config = dict(
    model='contrastive audio-text model',
    dataset='two synthetic voices taking turns or overlapping, over music, noise or silence',
    input='mfcc',
    spec_augment=False,
    text_encoder_drop_path=0.05,
    init='trunc_normal_002',
    residual_init='zero_last',
    optimizer='soap',
)
Rows from block 4 of the audio encoder of a small contrastive audio-text model, named by matrix and row number. Rows with one number belong to one channel. Each number is 128 + 24 x the weight over its row's rms, rounded and kept within 0 to 255. All counts start at 0. Numbers have three digits each. After the name is the row's rms in percent of the matrix's.
After each channel's rows are labels from the 100 clips, of 14848, where the channel reaches its highest value: "responds to" is what is common among them. Only what is clearly more common there than usual is listed. The data: two synthetic voices taking turns or overlapping, over music, noise or silence.
# convs1: first pointwise conv (encoder.blocks.4.convs.1.weight, 112x112x1), inputs 56-111
# convs3: second pointwise conv (encoder.blocks.4.convs.3.weight, 112x112x1, transposed), outputs 56-111

convs1.105 098:113127113143123125160152107121140144116138137084148129151136171165126099123121116133129168108134100140137134147132152123108120096095177100134135139144095165139081170055
convs3.105 098:149140111122119127141102085105120135097130130137096139159148169172137091140156112117160141181112134157143133134127133152114128152126095167116134136138151141154165107132
responds to: text has "slept"

convs1.23 118:116178127134121094129071124152112131095120135078139127155139032138117147116072135092139106115128129132123145150117136122117112135093109144143109119152048130112150131132
convs3.23 099:165122107145127095137088147091153120105128155134147133145125031105133130105140151120112144135123110136105165117124181152151113110100150123165163128128057135156117112068
responds to: background: none

convs1.98 078:104091148141150148168111181152093114104163145120149117127123149108142171122110121116151095111090130156140143189069157139139088152153144120113109111134095161144153125146
convs3.98 089:127156170165198143117119123150116136163114133115121123102125151158137141101134148125139157121145117165184124176169165139148104135137103149099097131098095096164129115153
responds to: text has "lower"

convs1.16 103:176121138135127093094127176133101133128127171143132148112131138125110143116132088143140130186133106120099150126141129125171122136159113133120159108106147132127091105139
convs3.16 089:124135149136153139103148184141123156165134121159145084186178159110149119118137146091121102178159125116111115151132140141137152096167130133154127151137145182112165128127
responds to: text has "point"

convs1.0 106:132133096155122133125138122083116133122157087096141079162130065137132172131199133133159158123134083124104116126122170094096132128144146143142080119098100138154153145124
convs3.0 103:085154119110125096115133141127128139104146144130097101090124123094119138112091132137140173163158130128098125118124106196169107106151126134129127124144120135158116091119
responds to: text has "change"

convs1.35 094:116120117103127073132169132093137144104119050155142171124107096127128089120028133114128110133145136093136130119129138124141110125149120124107156126087114135145129142148
convs3.35 104:133136146100167154082164141091134111095165132199120126142096122129149159148156167107125141117136120145133132134144186140148091124120116087138123094129156143123148127126
responds to: background: none

convs1.13 103:140152150123098128131128079115164116142099117128119139100109118140101119154145054127139136163122153093106128099111142129173159118099142097128135134122160108158088140128
convs3.13 102:110131114148118130151129182132141154113126129122151089101124144137089167110112118161153127102115153085135129155094155095134141143119124092140142098103108152103092134101
responds to: text has "robot"

convs1.38 088:132036131122147119174118161153120131146110157108121117104107115118097144128144139161107146141143092146187125141104133142100100116100117102116130146128093134140145135140
convs3.38 097:129100115130108099099146140108143128122123136167128116170108106110147149130134129171138138159128110167133104103163076155101124150133155136096124118158127149121125134092
responds to: child-like voice; background: none

convs1.30 093:144136114150104130177084126122134123081151055149119118169167126165142143158136132158141107109152117152113130122144115133177115133109132095124104133146141088112084152122
convs3.30 097:162137120122081144167127154134111139103139075117121160120150114093145138129161147066173121132092147144103133121159192130161157120122140124136121114099127127146166105138
responds to: background: none

convs1.4 108:148151116127134180176130165128136116112148139162106130106126128133127134131171101136144146115127128107160098145151140118100120115109126145165140130129130105137146117117
convs3.4 101:141137182156113077140100179155141082111147112127078112110118180125104115093166160132132125094094140132127140142124161138107105116166141120124123135092149157137122121089
responds to: background: none

convs1.101 115:121144178110160114096079098141182124091137129127113091131129120140134174141157137154085148113145108133144124133158142068133137128156096155134110117126113147135124078140
convs3.101 138:148120148092113160090143127109122125155102139178149106128160117102107131153177112060111155151109139118145116093124140133140132113108118153142126153139108136169167097114
responds to: text has "show"

convs1.19 105:139118133105104127135111156153142157104107175134162152120110157092139149157126135096151132105124108097142129124113132154148146116135115179105105106125142155168149166114
convs3.19 098:137137108149105129170106158128137145100105119096086154141121113094161132109098139076107154139130174130141164106114135141120095109138120112126132140124126143090106147124
responds to: high voice

convs1.8 108:126137142119079152106115198090146147107125108106148144124108132122131152127171133119150127097112129111150139135139134136171143151076128114128085165113131138134080142125
convs3.8 125:104127129107138150105134126138143133089103164159141164155140095116097125102141120109091110127121124113158113116127065126128140120107123133130170132107139140140154140137
responds to: background: none

convs1.24 099:119088106110145158147117107150107119110168106138132105136108125138169141125140162159143133136128117145151136137152156121148100134063154049123107165125120153104114128105
convs3.24 098:173120149113157120097147145143161150112127121147142153101146170109136164118137097122107168154133099129157101111148148128142119121104149100138096094136150106122105076111
responds to: text has "coin"

convs1.27 087:132160173156110152132150157075129122128129122128128136106146139144142127144118105179102113142129160132105125136116168112112149110155154164158114150165137092146129151123
convs3.27 082:133137127095125129089131115157150154137176154134134145157162146131123156123119146115095137191116164173149142124115116080146147149144133164121152132093145099106137127115
responds to: background: none; text has "driver"

convs1.20 123:099093112116152078158126102110137133123151147092087111144149119103107141125095153136126119076129140139126142108115117139146093120112110100147125109124160170137114129132
convs3.20 110:113104110112130144160129081099131158149117161114143151129109138121125111148093216107126158133165111101155136138125134142159161139111141153140110157129130123143121098136
responds to: child-like voice; background: none; second voice: child-like voice; text has "our"

convs1.1 107:136101094120148131147131114139151138148122117144119128109124131156130115144136141157077142093162077080166152119131139112107120104077167128105142136117122154121125146123
convs3.1 110:129144074085158102139151161150110116149138140128126127114146119124115116101082147158114138138138071099111142106120102159139149098149086116126170094131156123114142138152
responds to: child-like voice; text has "measure"

convs1.5 092:149104080106112112117145128127140161115153116133146114141086125154124139143199104122166159117146135121145156094139108126089119114140151122132162153133104081130130154093
convs3.5 098:153110157122173097155128102138115125106160111170146138158117138144157157139190113121169091084127138106137125134126119158080144130147132105139107101116154144114124158169
responds to: text has "fish"

convs1.12 133:110098143126109143121119115135147064163130127144135150125107129137135133127147113106161134175134107085135102138113141139125173115138129157126085123136097118113123117122
convs3.12 108:139157135172125109163167126157140165097161116150139173102129167127108115075131133111172106101156106142131123136145150091096109104124164114144121105093144163085099094080
responds to: text has "twice"

convs1.6 088:135129113123113133110125135100146111118165126158141081140131155128109042103135137090142143126121118157116107127162141124139136117170134119123129119119109145126116087139
convs3.6 089:118112133088100127101175134118106104147124117109149131112102075144128056144106135167105137153108130118108103107099116137116110151109136070135132126115152169108140125114
responds to: child-like voice; background: none; first voice: child-like voice; second voice: child-like voice

convs1.31 098:176097157103145094125130143133115142097104173128118140116091152129159122121091115129127155137126099136119139133065133153125137126099123122137156114136126117146155147103
convs3.31 094:128082157102150153158139139152105137126133143103134126108143151083103124150135097143167137133123127111128118085137119098116156120142121117161152095129114154103122110128
responds to: text has "measure"

convs1.22 095:168091094137124111123144168142143150139162101118162108140109159122164117181141154107134174161139133128118111082129130163110108079127140109122146128175109106125168098121
convs3.22 102:127136089099116143099129141115150137116065150115121106153135168177121131122105114125209125126111109149130119125107182052165109118079112149119170135148152102130126149115
responds to: text has "fish"

convs1.14 101:099212115164109160118120121105124137126131134100113136139156120123144143120119116096126116096123151125113130112121130117142114114129122136120130112143137142140122128163
convs3.14 107:147155095125108073099128134146142147154077120157106103168072102114119127125124088112139125135112101152095103124161125102148118128113172139107158140115137115158147064090
responds to: child-like voice; background: none; second voice: child-like voice